{
  "cutout": 0.4,
  "num_experts": 4,
  "muon_scale": "original",
  "weight_decay": 0.02
}
Rows from block 3 of a small self-supervised image encoder, named by matrix and row number. Rows with one number within an expert belong to one neuron, the router's apart. Each number is 200 + 20 x the weight over its row's rms, rounded and kept within 0 to 999. All counts start at 0.
Before each expert's rows are labels from the 100 images, of 14976, where the router gives the expert most weight on average: "top examples" is what is common among them. Only what is clearly more common there than usual is listed. The data: made-up waving flags. In brackets: how many of the 100.
# router: router (model.blocks.3.mlp.router.weight, 4x64, trained with AdamW), inputs 0-63
# up: expert up (model.blocks.3.mlp.up, 4x128x64), inputs 0-63
# down: expert down (model.blocks.3.mlp.down, 4x64x128, transposed), outputs 0-63

# expert 3
top examples: teal (100); plain field (33)
router.3,190,179,227,179,215,179,211,200,181,206,245,254,200,178,216,200,199,169,191,203,196,209,207,200,194,232,177,183,191,229,209,214,203,185,190,214,190,221,189,172,203,231,184,183,229,177,228,235,222,200,229,208,206,207,223,209,214,162,230,186,179,202,172,188
up.0,215,205,217,215,181,176,186,203,202,212,193,201,206,175,255,218,173,220,176,198,212,195,214,221,209,210,186,221,197,183,179,200,178,210,226,189,185,165,175,175,172,232,252,179,189,188,162,201,209,172,183,205,194,202,192,219,186,188,201,182,205,152,186,200
down.0,197,212,215,191,216,210,203,173,225,178,164,188,175,210,218,186,182,203,218,177,176,202,224,171,195,165,212,214,201,198,194,160,192,241,175,204,179,183,172,212,224,197,205,220,226,185,204,229,210,183,238,209,172,213,198,163,205,192,216,180,206,179,211,240
up.1,206,210,186,230,208,183,184,218,208,192,218,187,207,224,188,209,235,200,201,214,220,210,221,195,262,267,232,200,209,233,174,201,196,184,189,241,195,199,205,205,218,203,204,232,187,206,197,224,202,182,188,201,211,203,210,203,218,191,223,180,194,220,234,218
down.1,185,213,200,163,222,198,188,218,164,198,187,209,207,197,185,199,198,204,176,203,193,211,184,235,153,173,171,199,224,193,240,231,200,217,193,181,226,197,224,202,194,220,189,189,216,227,201,175,161,182,193,215,205,223,203,217,211,193,172,204,205,197,140,192
up.2,176,165,225,190,174,258,201,211,204,217,195,213,184,220,177,182,187,161,187,223,209,214,164,210,189,223,153,213,225,218,183,207,191,200,210,192,195,213,199,197,199,205,196,223,205,189,201,237,233,179,193,235,213,195,194,203,200,198,222,174,185,235,214,209
down.2,243,176,167,211,202,203,183,186,208,208,243,221,209,188,221,207,177,188,235,202,193,217,210,200,179,214,189,188,169,206,190,182,166,209,181,222,182,197,209,200,190,194,199,234,210,170,202,201,176,228,220,169,209,196,196,214,184,175,238,173,229,238,191,221
up.3,202,195,236,169,213,218,200,213,205,201,198,229,188,166,222,230,203,152,200,243,220,231,221,220,202,209,175,201,217,253,216,212,191,189,204,196,211,213,204,160,199,204,186,168,185,200,187,204,214,197,193,207,197,201,217,213,248,189,215,206,194,207,233,193
down.3,213,227,214,256,204,207,196,183,202,238,243,198,196,186,203,210,189,205,216,213,196,205,192,195,201,227,158,210,197,219,203,186,186,209,188,189,178,202,192,173,233,192,231,233,228,195,195,218,213,214,237,183,198,191,177,192,163,184,227,174,204,196,160,202
up.4,227,210,190,211,222,201,170,213,187,186,206,167,213,196,193,190,157,208,227,221,176,220,197,162,214,171,166,164,205,220,205,193,207,206,193,148,191,212,216,198,181,205,209,211,194,210,225,173,201,236,205,195,216,194,200,211,191,203,160,187,158,227,190,214
down.4,212,206,167,217,206,158,203,182,219,206,205,180,193,209,214,206,209,190,170,218,180,190,183,243,174,164,207,210,211,194,219,191,205,202,185,199,180,221,182,196,201,186,162,140,212,227,186,219,208,161,179,198,193,205,194,201,246,189,211,213,210,189,170,202

# expert 2
top examples: purple (66)
router.2,195,197,195,182,229,172,230,166,185,220,219,191,211,193,210,208,221,246,219,192,208,208,213,242,202,193,210,192,206,204,184,219,199,192,221,192,182,184,191,207,225,217,233,241,163,212,178,211,206,189,178,171,234,217,212,201,206,172,187,228,233,219,211,176
up.0,198,199,207,195,205,208,191,211,187,209,186,197,186,257,172,207,227,211,171,170,214,198,181,215,182,185,236,203,213,246,214,202,239,205,167,241,184,200,211,216,224,173,184,196,194,211,231,171,189,223,205,216,190,214,203,201,176,203,212,183,236,196,175,210
down.0,197,239,242,204,206,219,181,165,210,212,197,191,175,190,202,193,165,207,198,205,185,165,212,180,184,189,181,192,189,197,201,228,186,163,200,150,192,207,210,194,220,195,178,226,169,202,233,215,169,189,170,243,201,184,197,207,207,214,196,163,195,183,204,206
up.1,238,227,217,199,188,209,221,196,183,213,214,200,188,201,260,232,248,204,200,180,195,172,213,217,171,207,211,225,193,168,193,195,192,181,192,216,163,199,192,205,201,189,183,218,167,218,189,204,172,201,208,207,174,183,198,159,213,191,199,213,219,231,181,208
down.1,198,212,209,210,241,218,152,205,214,171,216,209,212,201,219,194,203,197,220,207,209,207,185,182,220,208,155,221,189,214,241,220,252,210,200,178,224,208,234,167,189,170,193,178,192,198,190,189,221,172,202,213,187,213,219,239,206,200,223,187,191,205,209,196
up.2,167,202,201,180,182,222,222,204,215,191,199,189,195,212,161,196,213,179,240,193,243,219,205,223,183,207,213,162,193,204,176,185,186,187,175,174,210,203,184,210,239,208,224,221,150,171,178,205,195,212,184,183,202,185,196,223,207,201,199,161,217,228,191,207
down.2,178,190,188,212,181,226,165,226,222,194,222,204,212,224,232,196,192,179,184,230,164,186,228,220,204,215,205,183,216,175,202,208,198,219,193,172,216,149,206,186,180,169,218,220,199,230,201,204,197,226,198,198,237,184,207,165,192,239,216,203,205,195,216,201
up.3,162,196,173,195,203,191,214,166,195,187,227,217,199,179,213,201,227,212,160,193,233,202,177,195,195,210,203,194,215,193,198,181,195,178,173,204,149,165,204,197,198,161,175,218,211,228,181,202,214,163,184,168,203,182,223,188,231,224,194,192,196,226,202,195
down.3,223,199,192,211,227,194,221,205,185,210,209,208,222,210,211,188,207,234,238,193,201,239,204,164,160,188,201,204,165,191,231,180,190,215,199,167,208,182,181,202,225,237,190,193,193,209,225,223,184,160,212,235,196,194,220,194,224,193,206,162,198,230,198,192
up.4,196,209,182,198,233,238,213,203,220,181,224,212,184,249,197,171,185,208,207,186,222,194,175,174,209,236,200,186,203,194,186,184,195,207,245,214,191,199,204,172,205,210,200,227,220,193,158,220,172,183,214,170,232,196,210,210,218,180,214,185,218,233,199,220
down.4,222,243,225,194,191,204,195,227,189,197,181,174,208,206,224,238,214,203,166,222,185,217,183,212,173,224,168,193,192,214,233,233,192,212,186,216,194,212,186,194,246,176,185,226,175,198,197,195,214,223,197,196,174,219,183,211,204,227,194,192,219,194,183,242

# expert 0
top examples: yellow (72); orange (52); plain field (33)
router.0,238,214,186,224,207,220,215,236,200,197,213,228,178,210,189,195,194,175,166,176,184,191,178,210,181,172,205,201,209,148,219,204,184,166,198,172,205,204,190,178,191,166,176,193,217,167,196,190,200,174,211,224,207,205,191,215,183,230,171,211,194,233,179,216
up.0,193,229,203,199,194,227,216,208,212,191,194,174,179,172,144,230,191,195,185,201,241,214,199,191,210,220,194,157,194,180,172,208,186,209,201,177,209,204,180,192,210,178,193,160,218,195,176,193,170,217,215,214,211,177,184,211,199,222,207,147,195,186,186,221
down.0,205,179,189,183,182,208,196,223,211,214,217,195,182,210,183,191,187,205,211,203,167,153,218,238,164,233,181,220,227,202,199,190,192,172,176,211,206,181,214,208,170,172,215,211,201,183,226,187,210,232,189,169,201,208,163,158,194,215,216,223,187,210,227,187
up.1,220,202,218,175,191,191,186,213,213,203,201,189,197,214,192,209,213,211,149,197,236,199,207,177,239,200,206,193,201,207,203,220,229,213,220,213,185,233,183,194,212,226,228,260,187,217,183,171,171,207,210,183,173,210,208,206,222,198,199,180,168,165,178,180
down.1,199,196,181,177,184,175,177,180,217,197,182,203,225,210,206,218,205,196,199,227,199,199,190,219,196,151,219,201,243,186,231,194,218,204,241,180,208,215,195,195,213,182,219,197,216,177,214,180,199,230,182,218,178,165,230,205,171,235,231,180,168,200,200,180
up.2,188,213,215,168,209,213,182,203,190,224,216,188,184,198,206,171,184,170,175,225,197,181,222,202,194,226,222,202,210,228,183,179,174,215,216,248,165,199,228,225,203,199,194,233,222,163,211,163,179,201,195,184,161,194,195,194,166,191,204,186,227,196,192,201
down.2,209,180,178,221,203,196,207,242,232,210,213,215,209,186,168,180,207,212,200,194,176,192,192,207,214,179,193,218,234,181,227,191,203,180,208,212,222,152,163,214,211,217,209,183,202,146,221,255,191,168,187,204,205,200,188,178,207,213,214,194,209,190,211,213
up.3,206,224,180,207,174,185,200,221,207,156,183,176,195,181,229,192,197,204,192,199,235,205,227,222,206,174,168,241,225,201,213,204,167,204,192,231,191,211,201,184,187,202,205,205,215,167,183,196,174,210,220,184,204,190,168,218,170,187,227,201,195,237,196,241
down.3,202,191,218,203,184,228,177,200,214,213,210,185,175,232,225,190,226,181,208,223,194,222,168,211,199,215,213,197,180,160,234,171,210,232,154,202,203,218,192,200,188,199,184,200,203,158,198,203,206,214,214,216,175,199,228,250,192,211,184,171,207,192,231,194
up.4,198,243,219,204,211,190,231,199,190,195,210,214,192,183,211,238,204,230,180,180,209,224,183,158,164,225,197,220,215,231,204,193,181,193,210,213,227,216,237,202,202,198,179,236,175,197,214,185,165,220,184,212,173,211,187,183,185,221,221,225,175,203,212,213
down.4,206,220,174,164,208,149,208,195,203,185,196,213,209,209,182,184,207,207,213,174,209,170,155,220,208,181,192,214,207,237,190,231,232,214,233,201,205,255,195,233,219,198,196,189,196,221,212,184,191,177,187,198,199,215,210,222,224,208,213,183,193,196,209,169

# expert 1
top examples: white (79); grey (48)
router.1,236,246,183,195,200,197,170,200,187,202,165,217,192,217,201,190,213,170,210,165,176,195,214,152,203,232,228,225,223,190,187,189,198,183,205,240,198,181,235,208,218,210,165,209,191,202,224,179,198,206,208,170,208,179,206,182,185,210,183,171,203,198,217,195
up.0,196,182,188,186,202,219,186,217,221,222,186,221,206,175,225,207,228,156,191,233,175,182,197,185,201,238,153,156,199,208,192,192,186,201,212,226,194,179,187,194,209,207,196,204,197,199,196,213,182,206,217,183,204,215,220,208,214,175,220,249,191,201,226,248
down.0,151,190,216,184,226,188,204,196,195,223,208,201,168,179,204,167,193,197,208,229,240,249,194,182,196,197,180,211,180,187,236,212,177,178,181,211,194,222,187,205,210,189,176,200,186,186,205,189,184,226,210,225,209,230,205,209,215,206,223,230,235,183,173,222
up.1,201,195,187,191,193,185,183,181,191,219,218,155,215,183,207,213,178,170,219,226,189,207,216,188,186,190,204,141,192,200,236,228,210,219,205,240,201,201,211,196,209,179,208,200,181,181,194,177,231,219,213,196,178,171,190,202,223,193,153,169,219,225,203,185
down.1,192,212,170,234,181,205,188,244,206,210,176,194,169,175,202,183,208,171,209,175,180,172,170,236,181,200,181,203,192,219,193,182,213,189,187,151,233,208,207,231,183,207,199,193,190,204,200,204,203,199,213,218,206,226,211,187,188,236,208,215,231,169,177,224
up.2,238,194,187,199,199,192,210,180,214,227,212,185,193,219,183,208,155,195,201,198,206,203,142,180,212,189,189,174,190,199,198,235,182,206,180,194,165,214,205,212,169,183,229,221,198,198,215,204,237,173,175,159,207,203,191,219,200,178,169,232,197,190,219,202
down.2,202,229,232,224,193,201,204,254,170,206,189,252,178,182,207,173,235,190,175,184,204,200,216,193,181,214,208,180,226,200,194,189,207,195,206,213,181,206,175,183,189,222,215,186,195,225,215,191,214,230,228,176,197,195,234,219,241,216,201,200,213,176,208,202
up.3,188,217,191,203,250,221,206,220,206,215,180,197,227,213,213,229,207,205,173,195,240,182,179,230,213,227,234,205,195,208,208,167,221,181,196,184,225,205,203,228,226,207,173,223,203,203,193,206,205,178,217,173,181,215,184,200,231,226,231,196,229,171,192,181
down.3,208,191,218,240,153,226,215,176,225,181,192,193,198,185,220,216,186,192,194,179,168,211,186,199,182,176,204,210,178,201,199,204,189,178,210,185,195,191,193,196,211,187,187,214,208,258,196,205,219,185,222,164,174,210,191,194,241,215,151,195,174,199,217,179
up.4,184,206,162,179,210,209,186,172,204,188,181,216,200,209,241,205,205,186,214,220,213,218,170,153,221,201,154,176,198,200,195,214,185,213,217,220,211,218,194,179,182,153,167,198,234,181,203,220,190,195,193,179,165,216,203,204,198,203,217,193,227,193,228,217
down.4,186,219,187,177,206,172,191,209,204,205,200,210,170,201,215,160,211,211,202,216,175,192,167,186,180,186,180,185,197,200,186,224,155,196,196,186,190,232,153,215,209,167,206,188,199,186,203,170,183,208,202,193,186,218,200,213,220,177,185,242,195,181,147,177